Rows from block 4 of a small sound classifier, named by matrix and row number. Rows with one number within an expert belong to one neuron, the router's apart. Each number is 50 + 15 x the weight over its row's rms, rounded and kept within 0 to 99. All counts start at 0.
After each expert's rows are labels from the 100 clips, of 14976, where the router gives the expert most weight on average: "top examples" is what is common among them. Only what is clearly more common there than usual is listed. The data: simulated sounds of rotating machines with and without faults. In brackets: how many of the 100.
# router: slot weights (model.blocks.4.mlp.router.weight, 16x256, trained with AdamW), inputs 0-127
# gate: expert gate (model.blocks.4.mlp.gate, 8x512x256), inputs 0-127
# up: expert up (model.blocks.4.mlp.up, 8x512x256), inputs 0-127
# down: expert down (model.blocks.4.mlp.down, 8x256x512, transposed), outputs 0-127

# expert 1
router.2:53 63 40 36 19 55 45 41 64 60 48 64 70 27 36 50 47 47 35 41 56 67 26 64 44 54 28 41 24 46 64 34 36 37 69 46 46 37 38 71 66 31 64 61 54 46 62 47 41 55 38 30 58 45 27 54 66 34 62 57 54 67 57 40 30 50 29 55 42 14 66 46 24 46 31 32 67 50 55 50 68 50 68 50 51 59 46 13 65 52 56 41 63 26 54 32 45 62 61 73 34 28 57 53 46 70 33 81 26 42 36 93 36 34 66 42 46 61 06 25 40 26 45 53 64 46 41 37
router.3:43 35 65 39 60 54 34 54 33 64 36 70 55 44 43 59 57 25 70 28 41 34 45 42 62 53 45 56 39 83 60 63 62 61 35 42 70 76 37 37 57 62 34 38 37 79 35 41 49 64 69 27 41 57 49 50 75 20 40 35 77 27 43 57 58 51 67 53 48 50 29 42 07 69 32 50 25 20 53 46 32 57 59 50 45 43 70 56 76 83 37 84 25 41 63 36 39 16 63 94 25 45 60 28 70 33 51 33 42 52 71 64 68 45 61 57 62 38 52 48 32 24 58 32 37 33 48 55
gate.0:31 36 34 46 63 35 20 51 72 39 36 44 59 68 71 64 41 55 46 39 75 34 37 29 43 53 68 59 75 41 48 55 53 46 39 48 45 73 53 50 66 34 51 43 29 72 37 67 38 53 43 57 55 44 56 41 36 66 46 62 63 51 49 52 54 43 65 47 47 59 39 51 44 41 15 36 44 53 37 70 43 79 54 61 65 29 29 25 66 66 54 53 60 33 69 72 43 25 62 66 60 66 45 84 39 49 80 77 51 38 69 48 22 56 44 46 64 54 51 64 51 70 51 33 56 36 38 36
up.0:39 75 66 67 58 44 49 46 49 39 32 41 24 37 43 75 40 59 70 55 49 45 46 60 44 26 66 14 42 49 50 60 55 34 53 46 51 42 54 32 76 25 30 66 33 61 61 50 47 52 13 52 20 42 94 55 57 64 34 48 27 67 44 60 69 25 64 46 49 44 75 54 60 33 67 68 63 68 55 58 56 14 28 26 67 28 54 79 52 28 40 35 60 46 39 64 48 82 25 79 46 56 33 50 28 82 19 72 42 44 45 26 78 38 43 38 53 46 44 48 22 53 41 47 60 44 62 50
down.0:58 41 42 39 66 47 40 60 67 70 45 72 14 33 69 59 15 42 49 53 50 39 55 39 48 32 45 82 47 38 65 67 54 42 41 43 26 65 71 72 36 49 59 43 57 64 63 36 31 31 47 53 52 48 35 37 87 77 39 49 84 41 42 39 44 58 38 47 24 60 29 35 35 48 43 44 59 47 38 44 26 56 20 26 42 43 53 54 56 34 57 39 51 22 44 39 67 59 65 47 56 58 59 46 65 14 37 72 71 22 54 70 38 75 58 50 30 24 55 48 48 59 35 49 27 47 49 52
top examples: compressor (100)

# expert 0
router.0:61 65 27 51 52 66 59 41 31 67 42 60 41 45 59 41 49 40 51 52 73 53 12 47 51 53 73 66 66 60 61 34 43 33 57 72 58 85 55 54 75 59 28 54 52 51 27 53 56 47 26 45 44 63 53 56 76 32 30 47 63 52 30 43 50 60 51 37 49 61 61 45 54 49 49 30 41 65 80 99 22 70 52 58 41 44 64 67 48 56 66 62 54 44 60 19 84 34 47 67 67 71 52 40 30 39 44 75 46 38 55 34 49 50 64 57 26 49 45 59 67 42 45 80 45 51 42 42
router.1:72 48 37 43 44 47 55 62 45 82 54 39 40 50 50 65 47 56 51 69 50 75 48 31 48 66 71 55 70 35 87 74 33 56 42 63 44 58 90 61 37 45 59 37 39 63 47 36 38 64 34 64 84 68 55 46 83 54 36 71 57 47 52 28 39 49 29 44 36 33 28 63 61 40 50 24 23 82 66 69 57 61 25 44 87 67 65 42 36 52 46 72 66 57 29 39 59 35 38 43 69 41 56 36 38 40 39 38 51 63 53 68 66 53 41 28 72 57 60 41 49 54 62 59 61 55 34 67
gate.0:27 58 48 52 36 21 31 31 33 30 48 77 50 51 52 53 68 54 47 43 57 57 45 59 49 59 52 14 63 35 42 53 61 53 35 60 71 57 86 58 50 80 50 43 41 40 35 51 69 65 46 54 51 57 34 82 54 51 27 46 58 43 67 62 63 37 40 43 45 46 52 45 59 32 82 43 46 09 58 42 54 50 78 71 18 30 32 62 17 56 83 80 52 43 60 71 31 47 38 54 44 24 55 82 33 58 28 53 40 53 68 64 47 44 38 58 47 36 50 29 51 38 69 42 79 62 71 58
up.0:63 42 69 71 34 49 21 63 47 77 43 26 42 40 42 46 49 49 47 53 34 32 57 65 73 27 33 62 34 64 46 30 41 22 57 59 39 65 26 43 73 50 64 43 59 47 66 47 54 39 78 48 75 70 43 37 46 31 63 32 50 56 76 65 35 59 57 19 38 27 76 67 61 65 51 32 36 42 63 37 66 46 65 71 40 48 53 60 45 42 67 27 62 37 46 22 47 46 69 71 43 64 59 10 30 72 71 52 53 21 46 57 42 49 34 86 46 49 49 56 50 35 53 64 53 49 43 58
down.0:60 58 31 59 46 64 40 32 55 68 52 72 45 51 47 31 59 61 44 76 27 62 36 20 51 49 59 74 34 60 47 40 56 50 34 30 56 39 66 54 62 36 37 45 43 69 53 52 50 19 39 57 23 61 51 69 44 29 40 56 30 55 57 30 32 30 51 40 48 51 37 18 52 26 38 43 36 29 54 45 30 64 50 35 48 54 34 31 42 67 75 57 56 32 71 75 45 82 49 43 62 55 35 55 77 70 64 81 57 64 54 18 45 32 55 41 54 78 58 68 68 66 43 44 34 38 40 59
top examples: fan (100)

# expert 2
router.4:21 43 13 47 44 46 60 58 45 56 71 36 40 35 70 62 51 52 60 26 78 47 44 66 34 37 63 76 80 54 56 58 30 69 71 72 48 73 70 61 37 59 51 31 72 28 75 50 49 45 56 54 40 21 55 33 34 48 71 52 55 53 73 40 26 82 57 53 63 58 42 62 38 22 58 53 24 53 67 47 73 20 54 20 61 82 36 55 37 32 43 77 78 76 35 52 51 40 35 49 22 38 51 60 37 76 50 31 31 45 66 49 38 49 35 48 26 45 67 50 21 63 35 69 70 62 53 57
router.5:59 73 60 64 80 33 57 40 54 33 43 65 59 60 37 55 58 47 47 61 43 37 30 37 41 26 62 45 56 48 61 53 69 46 47 40 77 32 33 48 44 66 62 36 43 60 41 42 51 43 38 66 60 67 38 31 74 50 52 73 78 49 15 56 31 38 50 36 51 39 36 47 41 68 59 39 73 47 46 67 42 75 47 62 90 48 71 56 57 36 59 19 56 60 54 48 37 55 10 50 38 60 56 48 71 38 36 52 34 54 79 47 61 45 45 44 57 60 57 43 70 62 70 44 60 46 41 64
gate.0:58 53 64 46 50 43 43 49 56 44 43 28 51 24 46 58 29 44 51 36 35 52 42 49 64 83 53 55 31 38 61 80 32 89 71 40 49 45 35 45 56 42 57 76 51 62 67 46 59 50 57 41 58 58 46 53 56 59 40 54 77 77 31 73 50 51 39 99 33 54 44 34 53 59 61 72 44 63 51 44 39 59 44 91 35 64 43 58 51 50 67 46 32 45 45 65 45 40 42 49 42 67 51 24 53 41 47 60 40 33 49 61 43 45 40 15 53 83 37 61 69 44 50 45 36 38 88 51
up.0:34 57 53 68 35 63 55 42 28 70 43 66 49 61 53 45 73 52 19 72 49 52 49 55 36 25 36 43 62 77 48 20 66 22 31 39 48 52 54 45 47 51 49 47 68 55 40 55 46 41 53 60 45 37 51 51 36 55 57 31 24 31 67 32 59 49 54 12 65 43 71 71 57 40 43 44 54 57 66 59 69 43 57 26 37 44 51 36 72 27 53 49 72 52 55 52 58 40 55 52 68 29 50 48 57 68 47 66 68 61 34 38 46 48 53 91 55 04 41 38 38 56 58 59 54 58 19 44
down.0:44 54 44 49 59 66 39 33 37 55 43 46 58 56 59 47 48 65 30 65 40 39 65 42 72 50 21 45 44 70 41 37 50 68 53 59 46 71 21 28 54 39 68 49 79 56 46 61 34 36 80 37 23 37 41 57 45 47 12 79 33 20 40 81 44 34 36 29 71 41 30 40 32 56 51 52 48 54 67 27 46 46 67 58 65 31 60 61 46 36 55 81 29 54 46 75 42 53 48 52 53 67 44 44 59 49 62 34 36 64 44 22 44 36 42 82 62 61 65 36 17 64 75 56 52 54 45 58
top examples: piston engine (100)

# expert 3
router.6:44 60 71 61 32 83 47 37 78 64 50 55 37 56 53 35 36 34 42 68 58 42 25 70 67 41 55 59 56 47 51 50 61 15 62 55 21 76 65 65 32 72 46 19 55 30 47 83 48 47 48 50 72 40 42 65 63 37 41 52 41 60 66 53 40 27 44 32 63 35 68 60 15 18 69 54 48 24 44 66 48 41 19 69 53 57 52 40 43 72 46 41 34 32 48 35 55 63 54 74 75 44 66 80 25 70 36 60 48 35 40 55 63 33 76 54 57 37 28 50 51 62 57 56 46 48 38 50
router.7:20 49 43 28 53 59 53 51 39 29 59 50 54 45 26 31 65 39 44 68 79 44 37 58 33 47 52 87 60 38 77 37 63 56 50 36 32 74 35 79 56 60 15 48 34 16 55 66 59 47 43 76 67 43 38 57 51 34 53 37 25 52 49 58 05 61 38 52 31 45 70 53 51 53 33 48 57 46 74 46 47 66 30 48 71 53 38 55 45 23 50 59 54 49 27 49 34 72 55 53 68 33 50 52 44 48 46 51 55 55 42 68 47 24 47 43 48 75 35 66 53 66 57 55 51 75 34 39
gate.0:51 57 26 52 36 42 62 48 57 51 43 28 44 58 27 38 43 42 55 67 35 44 51 76 46 32 29 57 67 73 62 26 34 73 68 59 52 64 57 53 50 62 36 33 23 66 31 59 52 52 44 40 40 35 26 52 49 75 66 50 36 52 46 67 35 30 64 23 47 58 64 40 86 52 53 59 74 36 50 34 54 08 70 74 44 79 46 33 52 34 43 39 40 66 39 30 72 69 50 65 40 38 63 34 08 65 58 47 54 56 60 52 55 39 27 42 33 71 64 45 45 60 58 46 50 19 67 38
up.0:48 33 43 62 19 70 40 46 72 73 57 52 59 64 27 51 46 53 50 57 70 49 41 73 31 49 56 44 38 35 54 26 40 45 49 72 73 59 60 68 50 47 67 44 42 38 52 45 62 49 43 34 64 59 41 40 65 59 57 65 66 63 74 41 64 67 40 77 46 46 56 68 58 40 66 68 68 72 35 57 86 51 59 31 25 49 58 41 65 46 64 39 64 39 37 22 57 39 58 49 41 63 71 23 27 68 61 31 44 42 58 45 48 49 37 65 25 65 52 15 74 47 30 52 50 61 74 42
down.0:48 41 72 39 27 47 62 33 74 62 54 59 17 47 47 61 61 66 34 37 68 46 31 57 66 53 86 51 33 50 57 48 59 58 54 39 65 31 51 46 69 58 46 57 10 22 44 45 48 40 42 80 55 41 69 44 57 31 71 51 61 44 62 56 50 59 51 52 23 42 67 28 46 39 38 14 48 66 68 24 50 26 52 39 27 41 36 57 64 53 64 72 54 62 57 49 51 57 49 41 39 71 38 46 56 59 47 76 54 28 65 53 37 32 69 46 61 42 62 78 69 21 27 48 54 33 53 49
top examples: pump (100); speed: fast (63)

# expert 6
router.12:50 66 50 53 37 46 81 61 47 72 42 47 51 43 37 44 51 70 53 71 76 39 08 60 44 61 57 17 27 74 62 53 70 51 35 23 67 53 79 62 35 61 41 57 32 66 36 43 48 54 45 46 78 57 52 21 71 54 51 75 46 61 58 54 62 52 68 62 47 31 70 79 74 43 70 46 56 70 43 44 76 44 47 65 20 49 31 18 65 44 55 58 55 38 60 47 55 41 57 43 69 52 61 49 47 40 69 66 75 42 31 43 59 50 48 56 42 53 49 41 54 39 53 81 79 72 45 46
router.13:76 49 20 41 38 54 78 59 56 69 56 37 41 73 55 87 44 68 32 34 50 65 46 46 58 58 67 39 74 90 60 59 44 49 35 67 55 51 28 56 46 65 15 22 52 77 40 46 58 66 57 11 74 67 61 59 54 53 36 41 74 67 27 23 59 56 32 42 45 30 41 66 44 43 55 34 33 30 42 66 69 42 53 49 37 52 54 45 53 51 26 44 47 42 47 19 39 46 74 52 34 34 70 35 42 55 46 49 69 52 64 74 59 52 63 49 58 59 41 17 45 40 64 23 65 52 42 72
gate.0:61 46 36 82 49 19 57 48 36 50 50 55 64 41 72 65 61 54 52 39 74 67 43 62 56 80 62 80 82 61 48 47 47 48 43 43 42 33 70 63 55 66 51 11 44 42 16 55 65 58 49 67 48 28 49 33 29 41 53 72 74 50 45 60 42 40 53 37 50 76 47 57 33 63 70 43 55 54 77 55 56 60 48 64 73 47 48 39 47 44 51 58 64 25 37 40 26 47 32 60 75 58 47 54 61 47 36 46 53 32 33 51 36 51 34 34 44 44 42 53 55 61 37 43 67 50 36 55
up.0:55 48 31 75 44 56 76 43 60 47 42 75 38 51 59 63 48 23 31 43 81 62 59 31 56 60 58 57 35 53 58 58 57 61 51 30 70 40 82 55 76 32 46 31 64 17 33 53 29 70 75 49 46 33 51 43 56 58 42 38 66 82 57 69 28 54 55 40 64 54 67 53 52 58 45 35 62 55 62 50 73 40 27 72 63 46 31 66 40 23 60 70 60 44 72 37 51 59 69 42 45 70 77 72 35 64 44 29 50 39 49 43 29 52 51 40 61 46 54 55 53 72 26 47 60 61 65 41
down.0:50 38 47 38 55 24 41 64 78 50 50 77 69 51 21 45 27 66 48 45 71 45 51 52 25 29 35 68 60 47 54 17 46 37 48 39 58 28 55 28 41 59 46 24 68 52 19 77 27 24 44 60 35 67 67 46 36 44 67 74 39 56 52 01 49 71 53 36 53 58 62 51 41 40 36 55 49 44 65 79 20 56 53 57 22 41 58 32 49 43 53 47 69 50 60 21 81 41 86 58 45 40 44 64 34 25 33 48 73 72 50 54 52 33 60 38 47 56 36 57 50 60 79 47 43 23 60 48
top examples: turbine (100); speed: fast (93)

# expert 4
router.8:34 68 40 49 55 46 59 39 32 68 41 33 52 48 29 33 33 61 43 67 51 31 49 53 27 55 80 62 63 31 43 50 49 40 23 55 54 63 36 57 16 36 55 33 59 53 26 42 61 29 34 42 59 29 58 53 63 43 38 36 39 85 35 45 46 53 42 47 43 41 80 75 64 31 68 33 43 65 75 53 69 61 63 55 55 70 66 42 63 31 49 62 40 42 49 62 65 42 53 30 78 56 37 42 50 22 65 70 55 51 29 45 76 38 34 73 61 80 42 53 51 63 37 75 61 51 26 46
router.9:59 40 45 66 41 72 50 48 33 42 30 71 48 61 70 52 25 60 25 44 82 44 60 55 63 32 29 29 51 71 55 61 65 47 74 71 45 03 54 57 56 55 51 66 38 24 97 45 48 39 63 65 50 35 75 50 41 67 49 54 49 19 66 26 49 69 53 25 71 66 46 25 60 47 53 42 15 59 60 52 31 38 33 27 44 55 38 51 37 34 53 37 31 64 54 59 52 42 79 63 27 24 59 71 31 67 40 48 42 81 61 36 71 40 60 29 55 30 63 62 57 54 49 20 42 54 34 06
gate.0:52 39 86 49 40 56 57 33 45 41 42 50 50 51 83 46 54 26 49 30 55 45 39 45 47 50 58 68 25 49 27 51 44 74 10 51 72 52 60 48 50 43 49 46 25 38 69 26 42 64 43 50 54 60 42 70 54 14 45 20 41 65 78 50 43 71 60 83 54 65 53 64 29 38 22 52 59 60 33 37 41 41 59 84 43 46 36 49 34 36 63 39 50 34 52 60 46 44 26 67 42 67 43 84 61 74 27 56 53 55 52 51 37 74 28 51 54 54 75 25 69 16 32 49 80 59 42 70
up.0:46 48 48 47 71 83 42 40 87 51 72 70 41 55 93 56 51 33 04 40 71 92 57 52 52 44 75 71 52 66 40 79 37 38 57 47 79 60 37 45 65 53 40 53 38 33 79 56 43 74 37 48 60 25 43 58 52 65 56 38 40 59 57 56 35 36 60 62 61 78 49 39 49 51 37 43 40 52 65 59 30 59 55 73 12 58 48 74 55 29 68 39 52 69 27 72 57 51 54 58 42 30 64 49 36 66 31 71 47 34 46 33 50 86 46 48 50 34 29 22 33 34 42 51 23 48 66 46
down.0:51 53 52 37 47 66 52 69 56 71 63 68 44 41 51 62 67 61 55 61 47 35 53 56 23 47 56 42 41 64 46 42 42 49 54 51 29 64 49 77 46 49 42 61 91 48 24 75 33 52 28 16 42 59 63 28 49 56 57 69 49 55 59 43 30 45 60 28 23 29 32 66 47 70 50 32 49 45 42 64 50 48 64 61 40 45 64 51 55 56 68 73 41 41 72 58 49 37 59 68 65 60 61 46 53 51 67 34 66 70 25 51 61 51 57 29 47 49 44 58 45 52 79 30 29 28 44 49
top examples: turbine (100); text has "speed" (72); speed: medium (69)

# expert 7
router.14:63 59 60 40 00 65 46 58 66 34 60 52 62 45 69 48 79 28 62 36 61 42 57 66 42 56 58 67 50 54 29 34 60 67 32 49 42 63 65 71 84 60 38 33 36 78 52 42 51 47 49 52 45 41 35 28 45 27 80 54 48 56 59 36 37 60 48 55 62 33 35 59 70 52 70 55 65 52 65 54 71 61 44 25 59 39 37 46 20 72 29 45 47 27 44 62 32 47 43 54 56 25 93 59 56 68 39 73 36 50 32 60 50 66 42 51 40 58 54 51 40 52 27 42 61 60 65 52
router.15:49 58 91 20 41 42 51 62 44 60 49 42 52 28 73 66 62 47 57 40 36 87 54 66 38 60 31 49 58 69 74 36 55 71 48 48 51 48 71 61 75 54 42 44 66 15 25 65 39 56 55 44 51 48 30 66 81 61 55 58 43 54 64 67 02 45 44 49 44 32 35 49 32 37 15 48 48 53 36 53 79 47 35 52 41 68 62 36 38 34 30 59 53 29 73 37 68 37 65 69 68 48 44 64 50 60 42 80 18 50 32 79 45 59 43 44 50 40 55 57 52 64 41 29 45 68 40 52
gate.0:54 59 51 42 34 28 50 66 22 51 39 59 50 45 54 39 57 60 29 39 65 46 51 59 71 42 44 54 54 65 35 66 46 44 72 78 46 42 52 55 57 52 36 79 89 39 50 48 63 39 63 43 39 50 39 32 52 34 78 27 40 37 53 34 75 43 52 39 32 65 57 51 39 17 51 57 46 39 61 46 68 61 54 69 31 42 42 55 84 54 35 64 67 32 53 33 37 43 54 66 41 41 65 47 33 68 45 58 39 77 74 65 39 49 41 33 49 31 49 68 51 54 74 49 52 80 72 50
up.0:50 62 32 65 51 41 39 69 59 18 53 49 60 54 47 59 41 46 42 53 29 67 55 43 34 32 61 38 42 41 52 49 34 44 61 48 50 47 26 57 18 61 64 64 49 74 32 44 54 53 74 48 45 58 41 40 49 58 61 45 66 57 51 43 48 80 48 72 56 52 50 38 38 50 61 65 63 30 51 82 30 62 18 22 64 41 47 49 34 74 56 48 45 65 24 27 72 58 32 67 57 31 46 38 65 68 75 37 22 48 42 53 62 52 40 45 41 40 41 84 41 76 54 59 29 54 53 86
down.0:38 41 77 35 48 40 61 66 81 84 30 66 61 59 63 60 29 54 40 38 53 48 59 56 58 55 26 69 50 48 31 44 50 54 69 45 37 69 36 55 51 55 56 69 48 38 49 62 56 34 53 67 42 70 40 74 45 70 41 30 45 46 31 54 44 45 53 36 48 56 40 57 55 39 60 12 87 81 87 47 49 28 57 80 31 67 56 39 64 49 58 45 40 48 62 35 55 20 56 31 49 48 48 60 45 20 76 61 53 44 68 29 65 64 32 57 64 49 28 57 36 36 55 49 44 36 60 40
top examples: electric motor (98)

# expert 5
router.10:67 68 56 90 60 25 60 22 37 59 59 53 53 56 49 72 11 58 37 73 70 40 31 59 38 59 36 69 27 07 77 34 65 40 49 42 48 76 76 64 63 43 71 35 73 41 34 60 48 47 39 63 78 51 35 48 49 61 33 52 43 57 46 47 24 41 61 43 62 47 88 57 64 62 35 44 50 43 41 67 50 38 33 38 31 59 44 61 57 57 34 46 41 51 68 37 81 54 79 62 70 46 42 59 20 60 53 50 22 47 57 35 24 53 33 63 61 57 71 58 30 54 49 56 21 36 41 47
router.11:52 48 60 72 65 42 66 41 75 78 66 59 40 34 62 48 25 71 33 56 53 43 36 62 49 23 68 52 46 38 66 60 25 28 51 67 41 59 64 48 68 27 58 29 62 53 36 45 43 60 42 43 58 41 53 58 68 65 32 72 69 87 42 39 45 46 58 11 42 49 52 56 60 45 51 15 56 65 56 74 40 57 56 54 26 60 53 60 63 57 23 46 31 34 35 41 63 50 63 59 77 64 74 43 31 27 51 66 43 68 55 29 82 55 42 36 43 72 57 58 45 56 60 58 38 37 37 47
gate.0:58 50 55 35 56 63 57 52 66 50 16 35 49 45 35 55 36 74 58 67 75 23 62 69 72 27 43 51 65 58 38 36 30 66 72 08 49 40 41 44 64 39 25 67 67 68 61 37 54 47 55 48 37 47 33 41 37 49 43 46 35 21 36 45 34 35 54 77 44 44 48 56 59 59 57 52 44 60 45 50 61 46 60 44 33 39 50 32 80 20 37 70 20 71 22 50 45 68 67 59 33 59 53 28 66 55 76 70 46 47 43 72 67 57 59 45 62 37 63 22 55 82 46 43 35 57 74 59
up.0:58 37 61 44 71 65 83 74 76 71 32 58 70 39 50 40 23 67 35 75 96 27 42 48 61 41 55 58 49 58 53 38 49 54 65 42 36 59 19 58 25 32 44 48 56 46 48 55 45 23 43 59 56 60 42 60 04 63 54 29 33 11 34 32 39 39 56 15 48 55 45 64 51 78 51 39 48 55 64 43 42 41 72 47 29 40 61 52 75 43 59 59 43 79 25 57 63 52 73 69 49 53 38 45 85 37 61 51 56 50 36 61 20 81 61 58 37 60 66 43 54 52 55 61 20 52 45 40
down.0:50 43 58 66 39 38 40 38 70 36 59 56 74 61 50 68 58 38 16 41 27 54 52 67 72 52 86 60 60 63 27 54 21 64 41 83 39 72 51 34 15 52 38 53 36 41 53 40 00 44 15 76 29 58 35 43 50 49 31 78 39 87 57 37 48 29 37 23 58 70 58 55 26 74 63 79 19 63 40 33 49 59 66 44 39 57 53 30 45 70 47 64 26 39 24 45 36 13 30 41 56 50 48 70 54 66 44 43 56 49 64 37 43 24 51 45 71 57 66 58 39 64 59 34 61 42 43 42
top examples: pump (34); fan (32)